config.toml
model = "self-supervised image encoder"
dataset = "dashed paths with two dots that lie on the same path or on different ones"
train_examples = 147500
image_size = 48
crop_scale_min = 0.2
horizontal_flip = false
translate = 0.12
color_jitter = 0.6
method = "barlow_twins"
arch = "swin"
norm = "layernorm"
norm_position = "pre"
activation = "gelu"
mlp_ratio = 4
head_dim = 64
fused_qkv = false
bias = "none"
qk_norm = false
layer_scale_init = 1.0
parallel_block = false
inner_norm = false
patch_size = [2, 2]
depths = [3, 3, 8, 3]
widths = [80, 160, 320, 640]
projector_hidden = 512
projector_out = 512
projector_hidden_layers = 2
init = "torch_default"
residual_init = "none"
optimizer = "soap"
beta2 = 0.95
lr = 0.0017
beta1 = 0.95
shampoo_beta = 0.95
eps = 1e-08
precondition_frequency = 20
max_precond_dim = 512
one_sided = false
adamw_lr_other_params = 0.0008
grad_clip = 1.0
cautious_weight_decay = true
steps = 10700
batch_size = 128
epochs = 9.3
lr_schedule = "cosine"
final_lr_fraction = 0.01
warmup_steps = 2140
weight_decay = 0.2
adamw_weight_decay_other_params = 0.05
Rows from block 6 of a small self-supervised image encoder, named by matrix and row number. Rows with one number belong to one neuron. Each number is 128 + 32 x the weight over its row's rms, rounded and kept within 0 to 255. All counts start at 0. After the name is the row's rms in percent of the matrix's.
Before each neuron's rows are labels from the 100 images, of 14976, where the neuron reaches its highest value: "strongest on" is what is common among them. Only what is clearly more common there than usual is listed. The data: dashed paths with two dots that lie on the same path or on different ones. In brackets: how many of the 100.
# fc1: MLP up (model.blocks.6.mlp.fc1.weight, 1280x320), inputs 0-106
# fc2: MLP down (model.blocks.6.mlp.fc2.weight, 320x1280, transposed), outputs 0-106

strongest on: long paths (64)
fc1.104 126 [107 114 134 176 114 162 155 159 118 171 134 198 112 162 178  86 113  62 147 119  84  92 106 107 213 133  89 119 123 132 118  67 109 172  90 157 157  88 125 155 183  81 111  77 147 168  95 127 127 171 179  89 119 130 166 136 129 174 166 142 145 102 123 118  67 155 132 143 116 177 103  90  85 116 115 116  95 117 168  77 103  93 171  98  92 111 104 174 138  89 150 144 121  86  82  89 152 136  60 139 180 119 129 142 100 116  99]
fc2.104 108 [ 91 101 154 103  95  87 123 166 131 135 142 123 150 134 196 130 159 151 106 114 158 156  99 135  95 139 150 127  82 105 133 103 106 109  81 174 114 143 133 139  94 183 117 223 114 155  98 137  91 132 132 125 108 159  85  87 190 119 117  96 210 163 142 124 172 157 115 154 109  65 192 108 131 100  92 125 148 111 153 163 135 139 151 168 147  73 192 122 130 168 130  95 153 173  71 147  91 133 133 135  85 152 119  68  93 119 170]

strongest on: many distractors (95); long paths (68)
fc1.96 101 [116 161 114  88 124 141  59 139 127 116 111 141 135 183  92 109  88 111 169 171 137  69 122 125 144 127  68 126 155 125 128  90 101 135 172 159 156 133 120 105 180 126 112 152 154 147 140 147 129 131 109 136 161 134 170 140 195 115 133  83 122 197 115 170 218  97 140 156 102 143 116 140 152 143 111 124 141 107 131 137 120 107 137 133 160 129 129 130 174 131 178 154 129 146 110  93 145 146  80 107 155  99 205  36 190  93  39]
fc2.96 113 [170 149 111  91  88 168 100 160 133  47 101 104 180 121  69 105 123  76 118  84 103 143 167 111 116 103 134 122 118 144 184 144 112 115 131 132 186 117 189 132 122 101 155 135 140 110 172 104 133 151 194 116 155 171  85 143  77 129 141  70 196 135 130 135  63 166 165 122 147  96 120 155 142 106 111 169 122  79  91  87 101  76 176 146 120 102 147 121 166 148 116 122 101 156 150 132 123 131 171 162 128 174 157 169  56 133 134]

strongest on: many distractors (97); long paths (66)
fc1.565 108 [161 121 115 115 157 109 149 174 113 151 168 151  93 123 136 125  74 135 128 213 108  66  94 116 151  67 183 148 161  98 136  72  95 153  83 147 148 141 125 134 186 135 101 110 121 158  96 105  72 147 170 130 111 109 166 190 124 115 157 188 141 154 139 110 154  86 163 130  77 152 158 134 155  86 111 108 141 149 148  75 156 133 145 162 164  81  88 159 126 158 145 130  90 100 110 108 149 112 131 130 212 106 132 156 117 119 126]
fc2.565 112 [138 125 161 178 119 159 109 124  79 120 128 142  89  98 169 131 127 131 114 122 173 187  69  92  46  69 120  94 132 119  85 147 138 119  65 135 136 127  88 122 105 183 156 155 103 153 100 124 141 141 100 128 171  64 138 128 107 147 176 107 128 112  78 124  87 159 149 195 190 120 124 104  70  89 138 103  86 114 177 109 147 147 108  84 152 129 134 158 172  57 134 109 130 110  72 112 123 103 109 116 163 126 154 144 132  86  58]

strongest on: short paths (75)
fc1.116 116 [136  84 178 133 141 144 110  72  59  85 157 139  84 133  93  86  70 142  98 124 197 136 125 129 109 151 126 119 137 162 183 182 119 144 139  62 104 139 111 151 114 159 117 158  53 133 119  76 135 141  96 127 121 131 103 133 179 179 127 145 170 145 139 150 119 235 141 158 139 126 108 133 132 168 119  98 112 130 113 127 101 180 161 104 103 137 181 154 143 102  77 100  88 156 137 176 136  68 134 139 137  63 116  71 146 134 155]
fc2.116 124 [143 168 110  86 124 143 148  99 108  97 122 140 167 156 106  88  85 155 124 131  91 165 111 133 149 154 112 115 104 143  94  88 103 103 128 158 105  89  99 110 154 106 101  96 109  91 139  94 107 127 170 101  65 117  76 102  73 151 116  83 160 129  84 106 142 184 133 176  93 190 141 138 125 109 107 187 146 118 131  74 137  95 137 132 130 103 126 123 134 197 165 134  87  79 132 104 119 132 136 130 154 179  96 150 107 176 109]

strongest on: many distractors (91)
fc1.528 112 [151 100 161 111  71 121 103 201 109  50 167 135 175 152  88 121 133 183 200 140  96 148 141 132 122 168 112 145 146 100  86  85  93 103  91 151 125  82 105 112 116 172 113 115  89  90 100 131 124 164 182 153 136 118 166 125 132  60 129 104 148 144  94  76 112 124 137 114 184  95 117 112 169 145 150 124  83  80 151 134 133 118  38 122 108  90 156 125 134 142 126 100 130 104 122 158 125 131 139 156  86 139 128 152 112  56 161]
fc2.528 104 [119 110 174 166 111 120  89 160 151  90 116  60 138 102 151 150 150  65 130 132 125 160 138 125 130 110 123 105 127 137 114 103 127  99  95 100 159 105 112  99 118 102 123 228 190 139 158  95 126 102  96  68 154 162 160 154 111  93  93 179 206 125 104 163 139 115 120  68 127 127 160 171 100 179  91 115 135 104  84 131 193 111 140  79  82  94 147  84 135 154  50 154 134 136 168  99  94 144 141 129 121 140 109  78 112 200 177]

strongest on: many distractors (94); long paths (69)
fc1.198 104 [133 176 200 159 110 136 165 136 132  93 159 118 130 126  71  63 109 126 185 107 153 109 101 119 180 109 108 156 134 100 137 109 102 117 127 155 136 150  90 161 117 116 104 146 115 138  94 141 135  92 129 145  68 100 148 106 158 168 133 137 178 152  90  97 183 129  98 145 147 130 130 109 119 159 117  89 111  99 135 120 164  83  55 161 202 124  93 126 152  74 176 167 166 146  95 184 137 187 103 110 153 108  92 144 132 109 167]
fc2.198 109 [192  94 117 100 115 121 168  44 108 104 159 177 111  97 130 163 105 154  78 139 134 152  88 112 118 129 138 136  91 140 137  91 131 130 134 128  38  73 164 141 144 124 129 105  47 194  95 148 118 121 105 117 113 128 122 179 130 149 150 108  80 136 118 113 142 173 149 200 166 103 109 109 180 100 121 143 164  72 135  59 141 189 122 145 147  60 116 104 181 130 225 156 143  94 121 123 171 129 152 130 167 106 127 143 102 176 114]

strongest on: many distractors (83)
fc1.698 128 [125 115 147 182 116 180 133 143 125 184 130 164 123 157 124 125 111  84 164 141 126 133  81  96 190 134 115 136  96 101 140 103 105 149  99 145 126  78 103 148 181  53  93  78 129 171 117 119 136 166 137  96  88 144 185 156 105 191 193 125 163 102 117  92  64 170 100 132  90 171 162 111 103 112  88 125 125  97 150  66 135 115 142 106 154  89  87 126 133 122 162 169 155  83 124 115 136 149  44 144 200 124 160 124  50 115  90]
fc2.698 116 [114 143 147 120 119 111 137 195 134 120 145 122 145 142 194 121 159 124 117 110 138 140  58 102  75 149  87 119 129  91 118  95 122 137  81 183  86 162 152 119  70 141 122 209 117 138  63 151 138 170 151 156 110 122 112  71 145 101 128  78 176 182 114 123 160 166 145 150 141  90 196 103 134 117  76 155 143 123 154 158 144 145 136 144 164  84 178  86 193 129 129 121 154 173  62 116 106 139 117 130 104 130 119  63 112 128 160]

strongest on: short paths (78)
fc1.115 121 [123  99 167 127 139 140 142  64 105 132 143 166  81 134 111  45 133 113  86  78  82 134 134 112 130 185 124 107 136 166 192 196 112  96  42  94  79 143 120 141 158 174  74 161  83 155  99 105  96 152 140  68 139  96  83 124 183 165 163 142 165 112 109 142 163 201 129 148  90 138 115 132 140 150 190 136 138  96 151 143 124 101 108  91  91 102 179 148 164 166  71 132 140 172 132 113 106  91 124 132 156  86  92 146 123 104 176]
fc2.115 124 [129 176 112 106 153 131  78  66 153 102 133 141 130  93 161 148  72 169 134 128  69 144 122 132 181 129 163  88 100 140 142 117  65  62 129 136 115  96  68  94 115 135 156 125  89 107 110 147 111  69 162 105 109  99  80 111 126 197 141 118 133 119 164  82 147 159 155 109  77 164 174 103  97 116 104 191 148 134  80 130 149 165 140 101 160 138 167 125 164 192 115 127  97  71 117 135 187 153  94 116 149  91 173 138 170 191  59]

strongest on: short paths (65)
fc1.225 112 [116 156 145 129  75 180 132  88 150 128 113 137 128 151 123 102 110 137  63 133  75 151  84 131  85 123  92  43 129 173 154 120 104 107 150  89 167 159 141 157  74 141 166  55 146 115 196 142 134  51 104 146  98  68  80 110 107 141 127 145 151 108 135 179 104 116 136 177 133 184 112 171 149  97 151 142 155 153  99 160 127 151 204 145 109  95 132 106 123 116  88 117 133 134 112 128 139 152 131  74 128 115 109 106 137 122 100]
fc2.225 117 [145 109 198 157 185 115 104 142 151 132 153 103 187 150 118 137 188  58 157 163  96 117 133  98 184 120  80 106 160 139 133  77 156 139 108 178 179 130 115 156 122 132  84 143 155 157 134  88 114 115 103 107 175 160  86 132  93 125  87 131 173 138 125  44 145  89 141 152 151 113 153  79 104  99 147  95 118 158  76 112 123 119 142 150  86 103 132 129 131 127  66 127 155 147 146 155 129 159 117 192  41 150 165 102  87 134 120]

strongest on: many distractors (82)
fc1.611 132 [ 67 136 151 110 152 173  76 189  97  90 104 108 111 151  84  79  70 138 186 152 141  76  87 177 142  83 107 117  97  97 119 145 177  95 144 124 129 161 134 144 102 133 138 138 149 102 174 144 120 171 119 147 120 121 127 162 121 137 135 121  99 168 173 121 144  76 138 124 172 110  83  85 105 187 106 183  97 117 151 165 213 121 162 132 145 118 145  75 103 165 150 176 128 137 113 173 124 100 158 110 135 134 142 103  96  91 138]
fc2.611 123 [146 115 136 120 143 151 174 119 122 131 181 126 128 147 155 125 133  92 180 106  90 102 146  60 113  99 134 163  86 139 122 122  72 123 129 114  82  83  64 158 153  89 166  89  71 120 133 122 120 153 101 113 116 129 120 130 111 159 102  92 110  79 106 130 122 134 116 165 157 129 136 137 137 133 171 135 171 101 107 104  49 153 149 132  64  80 132  92 160 157 126 132 171 140 130  79 117  78 155  83  58 147 173  58  93  92  91]

strongest on: many distractors (85); long paths (66)
fc1.278 118 [ 90 136 150  92 190 148 110 141 155 149 138 120 147 167 146 144 128 128 187 182 137  97  86 141 201 140  96 123 158 146 169  82 156 126 133 114 121 127 123 176 173 129  99  90 148 135 141 125 115 160 198 116  83 124 131 126 145 106 100 117 117 133 118  72 128 147  90  90 119 190  81  51 116 131 101 112 108 131  58  62 118  42  74 132 185  98 104 104 112  97 196 123 175 112 161 121 106 169  85 148 139 128  88  91 131 105 106]
fc2.278 130 [137 111 139 119  94  91  44 172 155 109 155  81 144 135  81 129 132 116 137 143 106 135 146  86 128 160 133 148 151 114 128  63 144 118 138 132 105 168 167  48 136 118 130 161 159 105 170  89 181  53 132 166 133 135 112 106 165 196 134 135 117 183  68 119 158  89 114 177  83 148 164 141 157 154  73 152 159  92 152 148  98  71 174 180  57 117 162 144 118 133 158 119 161 150 106  79 106 138 160 173 142 174 163 131 124 143 124]

strongest on: short paths (68)
fc1.675 114 [ 79 149 137 128 102 157 137 112 142 130 127 106 151 123 131 147 147 162 110 130 108 116 115 167 134 158  92  95 167 140 142 152 114 144 128  95 169 141 140 110  93 150 183 121 136 122  90 148 173  89  73 119 142 128 129 128 114 138 112 186 117 134 105  72  88 133  81 116 145 138  86 124 115 160 141 129  95 118  90 122 110  79 141  85 154 102  92 117 118 130  78 139 127 147 192 149 156  97 118 161 140 124  65  81  92  52 104]
fc2.675 119 [127 132  79 152 107 153 179 144 143 165 113 118 136 129  87 194 191  61  84  82 157 148  75 160 102 146  91  33 136 157 118 132 115  91  85 109 160 100 203 119  86 160 129 170 126 128 153 150 107 134 133 114 172 103 137 160  68  54  91  94 144 101 137 140 128  77 140 177 121  79 157 124 143 153 113  98 137 121 118 136 142 152 153 118  98 115 110 162  99 141  91 189 148 103 201 166 154  96  94 144 111 192 164 145  32 168 117]

strongest on: many distractors (83)
fc1.560 095 [139  90 136 159 134 142  81 126 142 139 139 153  79  95 113 116 173 163 132 122  85 138 100 112 189 134 137 118 147  64 151  94 146 210  87 120  55 137 145 175 108 148 110 176 122 154  90 164 109 160 144 121 100 123 171 110 123 102 156 144 134 111 107  89 118 155 141 193 188 119 170 138 111 177  97 178  86 169  89 168 124 149  98 107 141 149 153 161 138 101 114 139 159 166 144 151 154 128 130  68 162 120 153 135 137 211 142]
fc2.560 097 [132 108 109 139 141 119 150  73 127 148 140 162  89 162 138 172 221  81 113  95 190 143 103 186 112 106 156 178  95 116 107 136  85 112 111 165 114 149 176 103 137  87 108 144  74 190 115 124 131 119 157 133  77 166 170 126  96 135 105 132 123  99  99 118 143 182  92 119 146  93 125 100 143 104 158 157 112  71  83 134 139 157 103 166 114 107  82 119 127 173 174 108 107 160 111 143 103 148 132 150 176  73 149 143 112 143  95]

strongest on: short paths (65)
fc1.389 111 [134 153 174 170 114 158  76 113 101  92 145 121 110  70 124 187 191 147  92 149 106 144  61 173  81 152 161 132  94 155 142 108  95 149 122 108  98 111 121 182 155 139 161 106  57 140  90 144 157 172  76 131 148 141 138 151 117  87 141 134 190 117 155 135 195 156 130 164 165 155 117  94 180 150 114 133  92  68 134 150  83 142 161 118  83  85 124  97 121  88  36  83 137 105 166 149  98  81 148 151 122 125 131 152 164 113 180]
fc2.389 119 [ 82 106 126 123  66 173 171 122 128 123  94 154 157  96  62 140 173 124 132 134 125 121 176 165 168 144 147 101 129  79 166 127 164 133 150 133 122  79 146  76 134  97 116  73 149 127 124  65 131 103 159 101 178 124  99  56 137 136  95 136 123  68 133 105 169 142 143 181 106 104 127  63 140 133 117 155 108 155 183 124  90 162 178 144 117 107 123 105 111 207 144 183 130 114 139 147 145 117 125 147 131  92 127 134  76 176  55]

strongest on: many distractors (95)
fc1.463 122 [133 154 118  96 131  85 140 134 140  78 129 162 134 109 121 103 171 182 108 174 121 163  69 144 111 144 138 114 164 119 144 123  94 154 143 125 129 138 131 137 145 174 165 127 125 122  60 173 168 162 118 185  98  79 103 140  93 150  88 102 106 136  74 143 134  86 135 128 197 168  77  61 122 191 104 107 131 149 104 117 127 122  58 106 185 162 150 138 137 108 115 121  98 185 151 111 148 170 125 139 139 109  86 112 170 132 176]
fc2.463 113 [ 97  92 142 120  81 100  98  74 122 160 125 116  67 162 171 145 174  89 120 105 134 148 149 157 128 117 172 161 158 107 100 113 122 114  83 130  53 113 128 116 160 129 149  85 100  85 149 103 118 133 122 133 103 158 185  90 198 113 193  89  96 132 137 106 156 125 144 166 140 123 186 147 165  90 117 141 119 103 141  81 184 138 110 154  96 155 116 114 139 120 188  98 147 110 154 120 199  81 107 105 135 124 106  88 149 190 115]

strongest on: many distractors (79)
fc1.280 111 [144 139 165  93 138 115 118 160 158 115 164 118 109  72 160 118 126 172 138 143 114 155 118  98 117 137  90 143 136 108 150 110  93 150 122  78 180 129 152  90 116  81 168 144 151 106 107 155 130 113 119 183 108  57 132 178  77 107  86 167 178 194 107 207  93 109 140 169 100 106 181 111 166 171 126 157 118 130 126  87 186 137 152 148 146  99 136 129 127 121 143 162  97 143 114 118 115 154 107 157 180 160 118 131  88  87  94]
fc2.280 117 [141 163 194 156 205  95  93  81  93  67 135 135  65  89  74 141  99  90 103 109 174 108 114 111 102 145 140 126 167 149 138 135 128  86 172 113 101 136  95 136 100 169 126 149  76 139  94 172 157 137 148 120 146  88 150 100 124 167 147 133 128 127 129 142 120 115 143  91 100 141 129  83 128 118 191 169 128 149 104 123  83 152 101 144 147 133 159 103 179 150 115 153 107  89  66 137 135 135 106 140 172  45 159 105 170  81  68]

strongest on: long paths (60)
fc1.372 110 [184 118 119 123 196  94 173 133  87 151 149 130 155 117 165 140  67 116 111 126 158 100 108 119 195 138 171 149  91 146 145 122 124 136 108  68 143 149 116 133 170 121 132 114 106 130 116 107  78 137 157 105 129 124 169 144  88 185 164 156  86  80 159 131 113 125 118  94 126 161 141 132 119 153 204 132 131 163 123 198 185 167  97 181 148 107  87 121  92 153  89 116  99 123 141  87 129 179 120  72  85 181  95 104 161 136 153]
fc2.372 109 [120 128 156 184 120 130 224 151 101 106  88 104 100 110 167 172 118  46 133 190 140 174  56 132  96  87 139 116 177 160 111 108  59 129  82 163 114  99 102  84 131 117 122 123  94 171  94 132  95 130 136 119 160  20 150 118 129  87 137 116 147 133 122 107  92 150 172 102 133 139 107 179  99  88  47 169  51 127 161 137 150 130 118  49 139 115 105 171 166 125 165 139 132 119 139 129 118 146 168 144 114 118 157 167 134 151  85]